From a checkpoint of a small image classifier: muon at rate 0.0018.
Rows from block 6 of a small image classifier, named by matrix and row number. Rows with one number belong to one neuron. Each number is 128 + 24 x the weight over its row's rms, rounded and kept within 0 to 255. All counts start at 0. Numbers have three digits each. After the name is the row's rms in percent of the matrix's.
After each neuron's rows are labels from the 100 images, of 14848, where the neuron reaches its highest value: "responds to" is what is common among them. Only what is clearly more common there than usual is listed. The data: single toy objects rendered from many sides on busy backdrops. In brackets: how many of the 100.
# fc1: MLP up (model.blocks.6.mlp.fc1.weight, 768x128), inputs 0-127
# fc2: MLP down (model.blocks.6.mlp.fc2.weight, 128x768, transposed), outputs 0-127

fc1.628 100:135105130182123124121177115123103131156086124113135139103092093094100128155125187129124170131114077098118143125162131087153133124148073118122149143121130170072115115131120145088089118135106159111136150116138122134090112125121125092136111100115135090122146085137134140172131135111140137128078126119090130109187142124127148150146157151137136141125110130166119142168104111104118124126179
fc2.628 112:154166116150131100102152111120131125105143137124115120127146153153098110127126107068160162139152128101127133090162144126106142155100121179095148121142131106136098131179151083123149067099085111116119075146100113148143125131128111121129090132134117056111111158130106150114112095090152141118128145131105181116148087123158157137096111130095141137122133100126130107114133171128106135102104
responds to: from above (69); ice cream (31)

fc1.182 054:099070155138097105100063113114139127131111149153144099129133144161128107125160093150129124128141119158163125093140122122083125107083147141102126139107139159127099113141131151101131160120153126118168165187157086119180171131122093170101168157127120152163108129127126123131147178133104089112128136067162104136134121136140124145141127153119127087149114125126134118113121165135126126143122
fc2.182 054:150140147128149119160106103128099131142103132143153106111134070115145131137122155088119115121141127169126118076160091107116151108135147165151113139130125116095116099126140091138126092102100089117127092184128151127170126098087119132183131111112133093121087133140086116129108129168126134115163112097106129107137134113129127134134146122155078091114080102094127088143170097104171127111121
responds to: metallic (66)

fc1.191 123:154133164088119115120153132151093123142193107145132124163126128148047144134087163152115102152150118106156107115138114156156093125144143131131123110121107114102110134086104132097144132122127109076130107127131171094146137121131140091157092114143144145119119133115098136136124125130143174130131168098172158108155134151128142152125144140071180113121113134119103113137119093126134089148179
fc2.191 126:158136132149113145136128106122119083098104128107138132167111097111129097152173082139135133148154139106140148137151133113061132099119150127082131127125110144144156110147145117139126099144147106112133169142140084187135124169154136141117130138111126139118117134127126105112131127128100092083130142118157180082134126120147123152155099117178087074070126104125134105152116121091072123141143
responds to: from above (66); candle (30)

fc1.710 105:124094099172163153113125142164154111116145150151091164085116117095127091135116196110116112118127129140152115077115123090131171193127110151129139136120129165111137123124123133092125116115163165125141133107133126144082141132135109104114091128132156108132128123113116104122121102101124103159098129110109135135177116119140161145136132116124123143123097106130126119182094092104114099145209
fc2.710 116:158206130148111093100143111092164119122180138123138136097133157185123127127110126102133117132146109102148118100151133087106145126159120125117143125128158102137097127157156094139123101120107143087087099129100109130150122103141145130112119120135145098108126067173170138128137186102111149141132181119069133125123115151136161138107110139120159141116128141140159118142096164112139098129124
responds to: from above (71); umbrella (25)

fc1.633 124:106155123116099143116152111090172117086100128108138088134139137109115140090133130164112159154126083139084149110166113111165092121141134161152120110117123113115102160116149155139121105147105142149128127137159144129104154103110093137186115122092118155156117157120150180175134167119138123087143145126058125133180125089146100133126090133130131110119151127087121114099165124148115130141126
fc2.633 141:156162092149143091146147172166170157104146147117174113120114139165117132180106078128174124118167130157104128116141116174139122123097089157115138121132112139116076084109109100153119135121146102123140148163124126155142156087138088127109159110164138149170157103108122121108139132104139144108109131161139126140154148141111132163083109148109121106158098130124158155117099137168140119132140
responds to: from above (72); barrel (41)

fc1.700 079:154128117130126158144148151147096130082159121150117151126156127118132118089130127170147088116144160100105143133107091137112167160117110183166161077119149147114130105135125099121142135149129122120098144052068134155121146097088159084102102151161158135145152116174139139139117122149164150121133155116118133125148105121102129120110110106117128101128102120100140145151089122141097103132171
fc2.700 073:173131121154116133136145132161101121113139133152103148148128100160109092123114141118168100101158166149179125162144137135093096105121109125159139158129149076189139124147174119088170153081108092149116120102128137126149187126156127076128131124140166134121123105130124144121149127146113103143132141083101205157131131124121129133165143130136141114104114136133117123138136137123077140149136
responds to: metallic (76); level (66)

fc1.150 095:146111128106121121123134141128127092131091117139153139118169127164133104104180093127111149100108146109089130110121160116174156137092101119163166117151152127110146151146157160162129124130105101141151115084120152131085108138107118140113095125121152127136150090127136104164133151122134117111103126130122128114142086134067097190102090099141050136152097117141128169118129116160126140150110
fc2.150 093:150150121137157129178109141100127162079136133110159116144088076100096131141131118158151113096158149119144144147152120137160143115142092102100147141119132123072125165144178133105143165141130101161149140128127098077143095096134125128153138131122150146146143115117106115135086097084101085144125086111124077174132144137121124093106149128115096102092098160109130149110150116142106125116136
responds to: metallic (62)

fc1.679 091:105121151166113115122119120093160084147146111094085136094110114122133087164163096138125145165144050154142133148122073126160096133116167144153148108107119128108124148137155159137110081122101149128148121172158133165112128149127089082103095155094105148141135128121114135133139119123165122168115077123129125127142130112130121172118108096166118117156127114114158133109108147152104116124143
fc2.679 077:139153112138139147113086124126171104139152139127128142136057161109115100118150147077144133132160099150121118154144115126102153116175124154164103133160099136110146144145101148123107150120133086142127142133155087126160083130152144073088139167136141098135116128148128109124157105152122109064104116133172098143146152162149113131167135145118084137117127136160113102142125071143114114129146
responds to: from above (60); mushroom (27)

fc1.668 135:139094108097126132120118107148173111134149126110122147096091152136085183126105112172134126131132098155114127130142122133098174114124152137127101124135187157104137159100084130135101157153159060146124144137124062099122137119115124134154098150129131165123102121144108097113135107110152107101151099158118148121135122141115146154139127146152101137170121142135123171081156128119098125168081
fc2.668 144:127135097105106115137114078098185065104127127128120120117125141102076107165133107149113117089132130090121112120112128103113061122155114115136130173137136125162123161152132135152148093155120116127140128120106118203147142151137110082098139153143109116090172137155117152124134125114120106099127133128124156143137106137127147096107140112177081111136121135141175110111140129117097171152110
responds to: from above (65)

fc1.588 124:104104154097107121136119098156130146118129151099151124131102154096142079090138123142115123131130128113102143125096138160086093103152120154136089116098104126114128161126181155149127172175144093093130127144175104122144106122146109129104133134127143117159126102126155108132123168115126157117122139085147132173158109162138146127082103189096159148108073108153120145132157158115160137114148
fc2.588 114:136132074128127142070125153146103096107132110135153144090110159104133144143131106156144168175111149109127129176157118119167145127136122107130091175105081144107084149097115163133120108136107075132131122111125126130128127142133137117152147117109148105140094086127107128137124151062140127101113131110077107128148139166130144189101165141143133141147120113123106107077118101137116150152127
responds to: metallic (69)